{
  "time_shift_ms": 50,
  "encoder_positions": "rope",
  "decoder_qk_norm": true,
  "init": "xavier_uniform",
  "eps": 1e-08,
  "adamw_lr_other_params": 0.0022,
  "weight_decay": 0.3
}
Rows from block 5 of the audio encoder of a small encoder-decoder audio transcriber, named by matrix and row number. Rows with one number belong to one neuron. Each number is 500 + 50 x the weight over its row's rms, rounded and kept within 0 to 999. All counts start at 0. Numbers have three digits each. After the name is the row's rms in percent of the matrix's.
After each neuron's rows are labels from the 100 clips, of 14976, where the neuron reaches its highest value: "responds to" is what is common among them. Only what is clearly more common there than usual is listed. The data: babble in 24 made-up languages, each with its own sounds, syllables and stress or tones, from a formant synthesiser.
# fc1: first MLP up (encoder.blocks.5.ff1.fc1.weight, 1024x256), inputs 0-63
# fc2: first MLP down (encoder.blocks.5.ff1.fc2.weight, 256x1024, transposed), outputs 0-63

fc1.95 098:515609524421509505517509543470472548544480514516499545509541414626561436535437481490442517640467563526448484548396444512487448587453493482511527418442523496536441495438437499511488496476460480
fc2.95 097:527521565554629522550554435617538466456504553562494482494485503532496539588497518503538538505407441546507394506506509442554541556446499475445501492427513556607518536472500516530438486424600382
responds to: /r/; /o/; /ʔ/

fc1.210 111:507620556532453447473509405605543551595493509496489486535530407507510464492421472442553485574454475556482534496460542490377492516472470372456566558523524503515466448475506422477495513505607428
fc2.210 110:489458518514524471402468454520406446453555484517527450495473522367488563545583497526498437469499437523561429465534535433592489498556458526553430441454484515516477552504529429537512516533382476
responds to: reverberation; voice: deep voice; /k/

fc1.303 079:504412550509474446527439449367442578437491466463580474510503481438534490497410446497457464547443579399485486509506468438485502527449436472528503484507436548595543461442520561441520553598453497
fc2.303 078:429491497554506508461390514507556460603531484580514524433522587545490487540532497470456512505522380628410397492433564524472456510624579455527447524469551429456455530541520451512510475448500544
responds to: /f/; prosody: stress on last syllables; /oʊ/; /u/

fc1.687 101:527495492501584443472499524531444525430582475474598468429537569585473539593504489528598473512556507467527461515468432477489521511466547440525525472471445496504469582490505574515466571473476496
fc2.687 099:498565536480441486490495520448499559494555505444468479511419511468553524552487507512501534477489530561469487527373561425500462569565421442484406474468544626452320453511436388496565505520543568
responds to: /p/; /k/

fc1.438 074:486452473465474489492550560478458502580558570563564472549456481457472456612516491467531526565445517476597498468533494461622528482477483495504454544468430477636499467608506462497618576497416458
fc2.438 078:444480462478638548499454571554540486460486444543482528471477440523602509474484479495501523471503472474492452465408492523559591533473454500482502510541547524460537527437433511486455422480599449
responds to: /f/; prosody: stress on last syllables; /oʊ/; pink noise

fc1.382 108:525457521526649498506589530555516409465449476552470489587506486476523533470496445470497505442496434462440497439536493528532498458504468484505513568494466417658542564492497393496561473448581535
fc2.382 105:512546488492435491468444521492505605490485527464506529425449463621426432551478477520527578520429459524560447474515559429520412476512511483466510504532524531468459494497512616546499501510476431
responds to: /f/; mains hum

fc1.757 104:522503492493572481400535429604515529472489483585524513446508531540561501536490514442574460452525509534503571567461539462427526528564530454478473560471526477559569531599518499559599586437519452
fc2.757 096:559446580485534534509470548475463447460480455438435537524479485453494536498470483475513445566468433531505488493529526520574529516563507528474499427590465522498488496499497596421434451527481473
responds to: /p/; /ɑ/; /ɪ/; /ð/

fc1.8 106:478521560510499516422481492601532524442514510420487498517529563589510498544445482469491565501439548504450462552486444491462511477524578555412578473518438507460497560509534523540532492521475532
fc2.8 098:579515480478455480505519471489525522522454503590493426431508426407495446434457500483498529522523499556592467542498484484370565409458483492502492505571544609457417461458452466489468493470563490
responds to: /r/; /ɑ/; /ɔɪ/; mains hum

fc1.54 106:516457519439604535456523511563477454443427471502529498391473520366419461606558484454481495488559426482475548511507552503573577486466461528465526539482511487408465475596491481482569520534468460
fc2.54 103:448469481435385521492531465489491603484533421499518495445497526500594542472456540530469389560541595380448458540558365465467547389594458465497409431530469469557631523466481482513566478509545526
responds to: reverberation; /ɔ̃/; /t˭/; voice: deep voice

fc1.102 098:462481523551540519503465473469547479455426491527502552525525548513485507559594506514507485487487507447473403481452482441552480589552464579596493481493443469517507438433429550538455527540506542
fc2.102 099:577532446568565459428513491504477541427561446549516461431462442445520487540592520485512501496495427517539459562444530549458605398522388526471580464539483558393535519461662465438472561455513525
responds to: /ə/; prosody: stress on last syllables; /u/; /f/

fc1.3 108:438514565468493524513536575536471486595548575481444409562561513547533517575470503466414533545467421520530454526499494551421435565494396497480516456519457496458590445476486460566447525469506504
fc2.3 111:509608567498479485523389451459479490464508491439412557535470486416541489461490503478565411485463482492424585523494386540429529531464494450498512459510491495498620570505519491499494552561515465
responds to: /l/; /ç/; voice: child-like voice; /o/

fc1.421 081:394514468434514509495568563593518504556432447462537506499612515632561514582515402547477502509520559488508520592466476545477502499513549544512491532413508548508527474528602481567538603474520555
fc2.421 084:573554434613576530516438428501481498556558522470444493556516530520471496449485502519554496505467479510402466436416545597486470535434421482509546465523527498525510390498447550403545468545456470
responds to: /l/; voice: child-like voice

fc1.275 096:464550414523510584436567523544442479516532560497474464519520493521563541474472517445488516421503474483578557494451481532598528523532536519517567494480465559542579463488439510577498531394493587
fc2.275 089:562595506513524409477508499462559517575416421560509460480536522559483492617491548555615545554509541508462383544446556496489515496423442481502541483453558505590464504551430541506441474484448403
responds to: /k/; /p/; prosody: stress on last syllables; muffled (low-pass)

fc1.453 098:522449520492439527477434540432510484442521479515558534521587571544478526543529507576603516494466404516408379532450492502528466542457474444537480449498481485538415482475542572507415574560545486
fc2.453 096:454478495523426530458429549455450574560450517480461459480538542411551498488486377534499614503436532505514551439562514578489559413471442521510500463420486486502514568491489509499475600425405538
responds to: /ɝ/; prosody: tones; /aɪ/; /oʊ/

fc1.380 124:512524507548457496500513522590460589493456535507542465521434512490527479487460511459453414490458437472437567456523433477531524478651525571499482545605494558528539536485551486576432507559496495
fc2.380 111:563420529543496537543471421539529487399551514605441479510633511500485432550485589561480458464574511512458445441419572596542540532480443497405508513475532458545440414428490479419571531547513498
responds to: /k/

fc1.204 109:586437488472562472550500524549533565575427489504420448552518497510421528486529574496452569510481557485545538520488508443550518492491632576501522515576494459478535475489479534485439455530430544
fc2.204 112:452517488518505518428469502488561455444406586496478528508485458468409554553504419437532485528581470512382496507560414506531429499539473507461528517566487482456551567508487517519426531489515547
responds to: /r/; prosody: no stress; /ɑ/; /ɔɪ/

fc1.598 105:429487469514488409614529449478521495595496473538500424510371497510539513570403453410561470397497416580483424513443503457477438449508516520498530521459501506477451493498573467569433552497463612
fc2.598 106:488505476461504600522488496492429456442557468501538527560481525507438461442511512493439512573528463530472496459552475549503616646431481457533515423438488558505530514549472563516499463532511608
responds to: /b/; /v/

fc1.248 084:494480428597510409577485500465554526507439481564497547541396491453535515565601544521415525529431499598469431453456553485566446474445523605433464492500554580471449445541453448514502479417495489
fc2.248 087:576588491514461642481560487462517558447511493427488479492529512440517454405430523429568476523511537458546488494408458560483437608515486489526571551502434472495595457486488521452541470572512483
responds to: /b/

fc1.338 105:504523531473453517475540433521493486516541575508562518545486491578478436411495521420444470606487408367521525538457599532554533472509490420426509455443597557487620516493548385525558527472495579
fc2.338 106:590486499481484511532442482510531533458440442482443489459604531527485496581525537499460455543531545646434388437534459557430444477490538616565465491537483491457602457564491513552535605521536507
responds to: /b/

fc1.720 093:464539476597507511466574502600538450571436510522485504531518516458602429577612479518515530513531435514564620519400442437487441522561506471462510499508439494466444506400555531567491623537460565
fc2.720 093:519508424476527502472591498487505531448550513469553533503465532563509467505525509523407502495466482468566584503530561545526550547477602551525487463589491613519497447541504448509512516451552454
responds to: /p/; voice: child-like voice

fc1.265 113:412495452521547626512487472466601459509474410417588519548436444469517556544417500542457487446502513571495488451433460433488555495634510513414436574469513534511483522444498525503486525533434422
fc2.265 119:544434426483538526525570517534460506458487551480571497543471491570458513534513481393540488538478462529528524531572555423499428491492442555508448456543524521468580537526511488463503518474466477
responds to: /oʊ/; voice: deep voice; /u/; /f/

fc1.60 084:521418447443559539440506477522553339505471527397569560443526487539512535513549551587439402518518523480456536567527497508494453486494446494501585457384479417407539452554449465543574529481395419
fc2.60 086:470506570588477547471505551575446543480557579489450501509500446373554446432543491491594460543537511527553487478485522582434472481384492387505363490550451561484548473603531540422517473540593602
responds to: /oʊ/

fc1.609 081:543558571484501576479552483500430577488457491496431464447481507474510554566488475540495477611468515483561506463524541531445514637477551607433480459554547490586458542439500504539486525534473540
fc2.609 082:534431476479569485586494576486575475481518486508567493490436529571511423548559452554499478436535434483445431503462509535450506465433516501497498449527438533558544558404567529492449421413512359
responds to: clipping; voice: child-like voice; /e/; /t/

fc1.603 088:547480499447642548600542449523612429550548504507634561536526552554526351502508476556570578578476597603554415544546495596534509584456465457510484433523482514471468542518444474520457478514577485
fc2.603 089:510536568496453389457579520529467565448512566433423553522495497467479578519416533530464492486654476502535481472542478431447506462530453529486480414561527472484476542484509562338571575510498571
responds to: /p/; clipping

fc1.494 099:482490523512538429479475526490464490478390470605511532458481495573431421496568474529469444488492586448470475465524477551582458402504507374617514523489534531510538477547468485471389500524415435
fc2.494 103:462595553416486567544482495474468511574418455564537553472543540513516464413455553438528405479504492486451575493530502438499534555400488531536436558355534498532534498488519587543606471504520521
responds to: /ə/; /p˭/; /x/; /j/

fc1.585 080:467567558439420591498486520547587582509476496489631523536545504609466525537502443528542489449540547503470524519475400453469515517576512506544549468455494497558473463537496462544509422510565448
fc2.585 087:482477489534449413501446531459561516533499491472390510555609443435464603551495567557537527561521499498504511484490489541471455445499511535485497435562484628445568400496422471463480576565485535
responds to: /ɛ/

fc1.600 100:544451509530454404463473513441541527495464466479481613486505515509493492459512471547474552502455522511442469500464473511449562444554498547453559518424527534465545509501443542474507503469504542
fc2.600 095:446520551486586573519547500575471517536536531574570470487539552485466548584504551522521513436490444527518475529428535433480478550440484465502538458489503514526418564504436462419544532531540548
responds to: /w/; /ʊ/; /aɪ/

fc1.515 111:513527510499417564602447429459464431508494405500491464492491570529553504472548522497518476479552597527516470514542536549492537509436509468442515573445516542503510568428479478432457455585580538
fc2.515 108:431459560505527551550539531487503520438563558574450470478530411570442550534474526545531468561576462492508562464504436493551592502565430438463457507496415484434451504496498540507520505410558318
responds to: /ts/; /s/

fc1.174 101:526535541554521535436546558516499501514531447458437534490488486540551508560504515599455531490502459602534508476482379539475504550468453515550512466518477455455448446524532494434532556551473574
fc2.174 094:464416517583510541511478544565491508509526596531398451455491591532517446481547560489548473541418515457556471531441545572456508468533597437430483635477489494566538555437509446537466396474546500
responds to: /l/; prosody: no stress; /ɔɪ/

fc1.85 096:454506350573502526481610512524510498545540473367504469460540604449528448519533474547478502461485589454556491448556435462464401515519493499464492573473559559585471504549445452533534449497498548
fc2.85 092:463409424421475457604477417472485554530425468506524533500422501594534544377504592571522447501408413551526560503476566527392554521536474496566533520589472565531467474502505472479461489571421558
responds to: reverberation; /ʒ/; muffled (low-pass); /ɪ/

fc1.330 082:464531501517508553451377504393468522574468518421520561489525489489524452514525422630418515475407440515541487551546468434418540489453408440549437453553543516500426598506469617504433552539568532
fc2.330 088:540523463508483534556531485603490453521593518469499516571478417455566564501532474543524502472505519463446553473461451550536540582506548509434534461553452512563539465431477465481483480501399484
responds to: /ɛ/

fc1.466 102:515448511511434560499526531428492472494478375465503510546454448493579428526421483463446476553605582509499468481470445590449461444404521488436552498473483559398469602515535505540470518505437417
fc2.466 103:572613442524451437468470559572615539428507496490451557459449491451504486548534483538464530442598425545434470496565473464540484525588512538451502505461496503591461474552493410460500483506413462
responds to: voice: child-like voice; /i/

fc1.67 088:561474542600412551358522476555472457524514485471504496540492533440502472514481502500465476533490480500549504427463427495552515521455462584482517534514436439511449490451529515553476490487561507
fc2.67 094:579513440450555457547404509571501488509571503501493565490462493466450494549447521522500440478372480572523494455491515509413571455583475585482534489445525538462517426531580555371563477510581546
responds to: /k/; /k˭/; prosody: stress on last syllables; /oʊ/

fc1.594 096:495495523487396513542470503555566491481520441457454498460514457528541609428499473602461509509478564500519437515606537490543404417471469475548524496518458492534573514481480602522452512508460512
fc2.594 099:484570461539475533448523463412542458485536476511613550424445550466552507540526583524570488465366583497537595563447501519463568440502528429445447477548523478409468540548488492493449558521516522
responds to: /ɝ/; /oʊ/; /s/; /aɪ/

fc1.685 111:474556466492517465477479470613483468555517505440411526571562492430479520535471564527449472373498387483504477493458486550468499490599527469481473583539520489483424548534397445499496546530387484
fc2.685 110:519573494581496497505504408472496567518443484535548421449562431490575466557560500557556492550387588487591510529517534452488589545453445513465498474481391514425551526563575506466575508517518477
responds to: /l/; /ɛ/

fc1.148 095:473399474539503498558554484398598534529515474495457527411461456584518484436496467511542408389505449418483523520544477624505441419449478574443488521440514513507464577515492506523560495507482551
fc2.148 099:522555583367514457466482498521612480461523511529438496525526498490561557449445555556525565563520586533404526457465543437497486565566527540544459512477488433494544437531490534538410447497591447
responds to: /ɝ/; prosody: tones; /tʃ/; /oʊ/

fc1.184 118:448452503536520528443581363459430496404458500513508577435449573420433508537477491511518502376478652505533520516434488449425508505655501478518481515426521485459459489483512454523501481560499462
fc2.184 128:570548435490522499441439609515490497583420595592475452488527513447488415467535602558529413504590502474551533486449401517458499572478546489486501530496549532410595477499436539558580496484589508
responds to: /oʊ/; /o/; /u/

fc1.227 092:529595471475512474513522555526592521531446492522510473458516593532465618545497497562391497592569498611506495472540434535430552510457426515573499467481510439385491498466547421569482549461535558
fc2.227 097:478465519489391519541429379519479500487487515484508472557568471457459467516520578482563493438493504516542583543477487619474451487528512511478505509499489518547576487542516470488532559479522463
responds to: /l/; /ʌ/

fc1.508 096:406521390520545515520585476507498496511508519481499433455436473572556584453494528489488430487492559466545487522531450494467543531375490541397585500526514539498552494488483479519490496502422498
fc2.508 099:520448508579530536551553394598576415589467462447581558511437546509503422563548513482477597501456558486430529530510466545521472494581518434564491566479511435507534500477524406596422525521411468
responds to: /æ/

fc1.451 084:543465459513475466567488452534460533481573507462577485470474487574467485596492551536533561560404500471536508435381517409553560528459497432557519513467468516509468494613513443502516474518534467
fc2.451 087:430425530539551491553409525464478424461508561479486499449528411496552458497528521515437495437431514455562508459383536551494390408476507502453519484536483520461462546394509501432473517520524497
responds to: /ə/; prosody: stress on last syllables; /p˭/; /ø/

fc1.367 103:587543479469528456500558547508523388516532524471585496512517543534576495509531506552578544478488435489423537545430439501439482433488488524466466380470506520552520505610441466513479582435536563
fc2.367 104:505419449427488536512516530552563471532427497499536470494423473458430426440486493496483568560556591452547544553405496519517427520507385565580437522499542432559541529514476415487547607578515492
responds to: /r/

fc1.220 097:543488446535497518448538439541493513531603437558525558430441513552372429475535550531436509497526555388441483525435532529453545470474600543592539505457489477585644544525553465427501514497423570
fc2.220 100:591462435605475523571497580585410520527478540425505439515470445516517488404394375487505600513531518576500488472485436558482455514508566611545494532435499488485375589440447558504488521535434547
responds to: /æ/; /ə/; /n/; /ɨ/

fc1.112 095:527515437473469539455430548465538515448575413482577428567485478463536499483475381531449449522432550505495509525479463601556398495541502558479529522564500495465462461548552500634467551448456505
fc2.112 093:461515601477458506591489528535424391457590643558480483583505530480562544462503496583479554587590461531509462526483531388465486553465528421539497502558483502482490580554550421469533523577470552
responds to: /p/; voice: deep voice; /e/; muffled (low-pass)

fc1.595 105:484538495358470491486435355537573524482435462486500524433479523444481481466532540517485493547626556470502509465563531491589525515477459484447653539460453474514532448463439557430508534471518506
fc2.595 109:458456580508464598638431514425485536465569544503557498511496506591548485425562455416530453539521461503529526500543488505474542486421500561520481552405496412412520487558495416569508386551654547
responds to: clipping; /ɑ/; muffled (low-pass)

fc1.749 079:584598502462416503538523509510536491533542490440544503401585471505506451489451518530548507530492562550552539495509562409542437439404464590525493483431485563493549579565490506488436532485509473
fc2.749 077:528527532472529501442495586478536448437374522490542492462561449548497530517493552505472525562487451512522526595430507540383479518577476514471530540527464353435496466458516559535477506513478602
responds to: /ɝ/; /oʊ/; /aɪ/

fc1.280 108:507436484465485440498433518533438543480492535473546540507563531507452510499526550494554440427497461460538553490486454496484551512511449508447486469529551536552510507459527431557506394508508430
fc2.280 104:542451514579479542614616514430561488496460458494418519598526446522496487511370422519476503558531567499507550515488452447480535460562531595432498542564539516570492484505482497494551536546463513
responds to: reverberation; /aɪ/; /aʊ/

fc1.555 102:530491456448513484583501505519459560512458459515487422463590519486499421572363529486426510578510516504502483588479358465598498521498474531507465429588491493441437493466407603497426472584480461
fc2.555 099:505499483428506423516546545487478548543460524469472500514532529510632522479480509502497511552500499457518482548524472517404494562557444516509449481535457534587502556449591448418477478469461639
responds to: /b/

fc1.272 103:449619505522549557552594569539520547536457528466454486462564488597537477610536478451533548514480488549481484461549505497455441537554554497515574524436508497501451444516365448444563588535466550
fc2.272 098:583544409491603580546468522482535519479656531572585482531501492428592475483478475460483557548506504499536487572477607500477458511508520497459498513368502480441491600541488479610603517522498556
responds to: /k/; /p/; /u/

fc1.30 086:482525458533543466381537506459428441454485504452455559490514486550543533478560536523523507506568442487504516477514522506495495474511558604523640570462504521465482487519510441530483533615568536
fc2.30 089:459515506483452446585603460478561541480542430570501538501498492507445490523500505537591512579461574486462466567435496529559556503402499433475552483471446495544541499434542541443460484393483533
responds to: voice: child-like voice; /u/; /oʊ/

fc1.341 118:528515437455444568461503512443590484522558439462629506518517515462544460428462487451490485520528589429496471450456478583464423462509545575448544512540495473512503480560481479436491544505440499
fc2.341 127:426473501466484559486543547536440460575510558497504509506447503445516524506352457491440489430515440562553510551508486609516575534587510531500509564632506426495532508559509541557494524454503520
responds to: /f/; prosody: stress on last syllables; /oʊ/

fc1.230 111:514498431529593415486477461482462562511573448560501509480500515455524496524440501465525585613467479503497515409518458512550461473467472543573552453523504568495435443566482402598480468432438555
fc2.230 120:560560557494485477507481403503479478577442475579456491417543422413534421539482469552500531519563584478476508478510469528367553473565489549528458508546557468530519507436596468424604518486517515
responds to: /ə/; /p˭/

fc1.588 103:507492512465472536587432588479558457527435521580451491500510445444389568510587495460463478512518544532547577483499425408568498405436562531528492469494494549490606488507552476581460526509565499
fc2.588 097:443523550509532465529560575476472532509470511517457504566439417533506553443586460533559572482462506493496529539485603529446555537496456457469501549498542505499437607517475552601546526548545510
responds to: /ŋ/; prosody: stress on first syllables; /u/; /oʊ/

fc1.29 093:552485507434466494470442503535471545440523512484528494514439521504412530540484505484409502524534496450426544497506532585508496546465429523449524433522503484467439560524438512452503535437532534
fc2.29 097:472451478537537480585436476457532455575484620489504612547484509450527486533512450431516478484444523528475480593497484470508488489502472432476558546409481518472550544509506551483533472533494467
responds to: clipping; muffled (low-pass)

fc1.42 087:547416474515512555531455498508598535588455472452569485485457409586447526529548419488483438388485494535491509499465429516603542419543466465536619526510542559458483449386532522452499491505532469
fc2.42 091:455436499507517469487446538496398355504638597491562447473550472414553446502513536561436464509539505402472541515458581382458467499485546544461496476510492536429504499509453574505462400502398530
responds to: voice: child-like voice; /aʊ/; /a/; prosody: stress on first syllables

fc1.581 100:583490446443523474510452496519452506552516410431495478540475526491540485446479456554477466508473476563502469493447488509505453471541544493490572478522461469532662586577614598492562560507494488
fc2.581 096:426530472471531505501545454623463410488547478430453531469447518543497423627514458469478481502516454552466550538508489518546471497464438536550490610476524542437411518502449502583518510504581474
responds to: /f/; /ɲ/

fc1.75 102:460463441449599533491463475520546452509606377517458441450526519481508469431466487415484521465478532449480462602465581451458482452532577463438495525530577560515420473542527533406469551480527477
fc2.75 106:478534446448489399527576519520531556468523571438582465501458552610483514504521519477448518495497486451462460545517507509497448534429526531493520544484557526474407517482574562555505562398642427
responds to: /w/

fc1.675 120:489522558456470449550530508453552539543491461529490518550467522443517520474389499464522585589506456482434476575539441536541438529565532435561526457500416600417489483536518534485516505480554530
fc2.675 120:445497417487476503453484519559580496494413465508506463533558455603488533564554593596476375397482404505532567464467525386462579544504414437518515408478453517453504549550469469547523571486403450
responds to: /ɹ/; reverberation

fc1.259 101:433472446492483454455531608434563596547510478453610593512416476503484476510413451567507488527490472503523541413458516474470512499498479437567518569529564534556483563561576484512483494453418574
fc2.259 102:529548504499516464492556532547558432508548466489533551514596525375446507367446448586479444556594527494490589414480437511556503426508477528540504551431522494566553380484476583388638447486496449
responds to: /f/; reverberation; prosody: stress on last syllables; rumble

fc1.548 111:530586540426470571483394470586505489414421500488441527413489547536622481573427461409474414477506456538572488475525467485553508446547537523436595554462450468512338476477555484476506483587480446
fc2.548 107:563399411512419544503554517456481560534508488473525434521410501432433478397462517589493499513529531491466505509449507506505502543454431525491513365574431516523541451512550507519497436422511513
responds to: clipping; /s/

fc1.559 106:598457538519528516519433607436449570508457441546553511468462420529560562512524396516471538484523511386448496525505456483446567436422456532596517550443539521542532407490450467552571480459485503
fc2.559 104:484508500452521501462515564480481451487551528529442435538525513443493469486540543527387564476482583540471448604507495498492571489535452494435518538562535439507507520482483568508440497538549478
responds to: reverberation; /d/; muffled (low-pass)

fc1.160 110:512527520424485537400448546556515514442455413368475478504385448526528387452623536422440464538482516557493431504563497459535410505501476528435529509578578476490533426510483545518556593514510424
fc2.160 110:469517505501491506497500406541522428489495510527557529543494479515406615446458499525479508532462486554535513482531448578450530558522448532474557526497504531464435603494470495558517464483471576
responds to: /ɛ/; /ɔ̃/

fc1.81 080:407531447508521424517522501451513497530531541372485473532510510583517549417499510469570555484479502514510512399509442554467494520543501532380504453462552478511488510493450537507549495581518523
fc2.81 088:557464454505496568411485485439599503365521534473543439508513548511511505549509519543475435538573531466461449510502571464582500427505544452489466540538482472577591504489487458500487485467426498
responds to: /æ/; /a/

fc1.82 112:491495536528479529496635473511418538502452526411536493484578483576612497546499485462539461505546491480584512507476640489508515519574447460431412588543517520513516412532542513484492465566431458
fc2.82 112:485482498381474563545429550477460509428465464492554507497604478442595516578512447466534436545474476532354508542458530554448497390397557489483456418560543477532431537448446536506601552519592474
responds to: /ts/; reverberation; voice: deep voice; /z/

fc1.159 083:528497461532595525473543508420454426455544402514504536493514531515493548457462521559551506492509566506534517616515437530515454482512537532538530429532516438438500527531487417426456598481615532
fc2.159 080:535523460461469522656517424520456587542455463426489543520541481327574400547464513491527503545497498449520538557524440530535506550546548494457512503510479494577472561482501513493530520522412471
responds to: /p/; /p˭/

fc1.169 099:416477589533483453510528518430477504437555420495301511490438461517515443407493489468554537566518477612502521551674476471419473480504559495404528562486461527496541499401498497566559556507500431
fc2.169 102:527537477419501489536518516552429614630492466602530534428472452530552516440490458525552449496497495506554466498556423440483518486481462454541483431488519559480526471474487576468488530484580534
responds to: /ŋ/

fc1.217 104:519552532534514507495502530464466451475515502480482388514491507563565429519497438478460557599471437444537513479478435463476504573396435549467551560482482403403550525521519476520470458467435546
fc2.217 106:573566551469502518571499527502464476466532504506516443471492474520476489423524591497481519441606549502466523506477524504495470435554561516569520433484495554534441453418466537465599401510497553
responds to: /ts/; /ð/; /ɪ/

fc1.523 087:450587498541486535529495492491468561526463573523561436435570516511533496484565496525623407527547519468465579539502490589470467585468497408514480591462456551504504454528510460427436562426498595
fc2.523 097:548441489471496537572495447542543567529469486506504493533388462549425447483446514510485491429468436510452507455425560452548512535427486521528362550456442448488471521493416488554544492536460461
responds to: reverberation; /ɝ/; /aɪ/; /oʊ/

fc1.23 109:526455534401516552430422597463455495529419524508523443528485507467542500483488527522531619503488528535498551464426502487553443424514550441478579431543479458515507602567495422539390512498539552
fc2.23 101:543474558418515493396480506453452562543615506533583389554552525383494628504469463424494490515454430527503520573421544511526487432450539346542548385453530517506411550454528491580560425532459487
responds to: /k/; /e/; prosody: stress on last syllables; /ʒ/

fc1.501 111:503514445497425558407411471557501457502472469485379479595496552551605496607529500572512540541438485574419514481505492529488507495482546501504637492545441526537489471561342459479548483507408465
fc2.501 117:447475608600494503428560460538541487536512512434572532450528539498431519443554549502562482465575474542464544552509441541475543500463483491480584538370449481479484421418580520524397476512590491
responds to: voice: child-like voice; /ʊ/; clipping

fc1.671 110:524470501543574423468339525492504523515547504411502515487414442477454470399491488409535443410542453432512467492463436466447442523510495509497641512444566415486466522569467568481507534466468488
fc2.671 111:398511563552481448462567479511461533459564464551632526467625504565511543545513545543474594554545612480509504485561487493571419427506502525548486504487547565509494443494522443391534543565610492
responds to: /ɹ/; /ɛ̃/; /ʊ/

fc1.55 084:524560534500418579513506547481559492421480490447386544439478537503429524471511497496477512478492414473544533452447424560431428520494483618556459443433431536517416565466505462477472516431461515
fc2.55 087:424434557460553496551490493426585439532478485383539497471507400471534494482418476526454468445522504511465486498431531510417490540495442518379552479555485462457547567508509573516530540579549465
responds to: /æ/; /q/; /ǃ/

fc1.631 082:478519497576529459497515544480552510455435479506563514629454493443630496535475462528559535618550608489506563554436376455553448407501521475504504413498517562471484461533540507485486523475511588
fc2.631 084:523476531513545506454584519471455463600526503429530578462575354593503532485501569460521451421490364535547520513517460536447457494485524580407498569537560512545487563502472480437477415485428443
responds to: /k/; /p/; /h/

fc1.542 086:544566486535503504452464405505427404516564529481530511580523513557510475402507380491513510438468507406487521465504448523486416466555498479507487435455455491433455496466529448491486508571519516
fc2.542 084:587483540469571490567476483511531531489437546486399351485534444551511581589563550424471644515540461478552509449517524448575428502463540629510413608561543537474437492485461587612464527499571504
responds to: reverberation

fc1.386 083:507480487436510472589523493480503479468556507538605527560589496493581598498452491546459456430447508628486523458467467526454539533489429483564491469462514603476559551392436509513526521511458501
fc2.386 077:489545535558464483468524457492410485473494555574542487483502425553484477551514528433432443590462457430500336512520568505456510524524612534456503445500513489540448580546602530484473453519521459
responds to: /k/; /h/; /p/

fc1.7 096:434516479415494465426519486545556376626477449490445503578533400411509482527472459563427531500539506502542525416449502428421533492561484504480518495522511478541534483456395463477483545499575478
fc2.7 094:451468463534549513528590504507502574408488432486596380486560541501461569500433548503545469579467460460420446457521363552599529446473469433503515470531500468524514542546524515506468558519486484
responds to: /f/; prosody: stress on last syllables

fc1.326 079:510486487496458633525480497465527510579454427473480499539479503579516491535576609544495501594454449565481546485450460464564458567516535491542453488512535585573566451486498478464571429553463463
fc2.326 086:412508553458459510435534499479495483444455534485528437487412429457440550608453471514502492484451535387586496485471465483583509448458412543475563538428556486444415495555580511528547418529528496
responds to: /ts/

fc1.584 098:522468516493566481515604434519485366561569537378543510513561528610419478507518463459457489510455422510472497497492440500441462543520420458448493446521399447571472548536520445486412556611541470
fc2.584 095:425435416526451412537423488494487541491518510455520508429486592455527377543565485486564474597477473522491498456441564504551510475617564439571510587540486493480504411458459530439529536502500469
responds to: /b/; /p˭/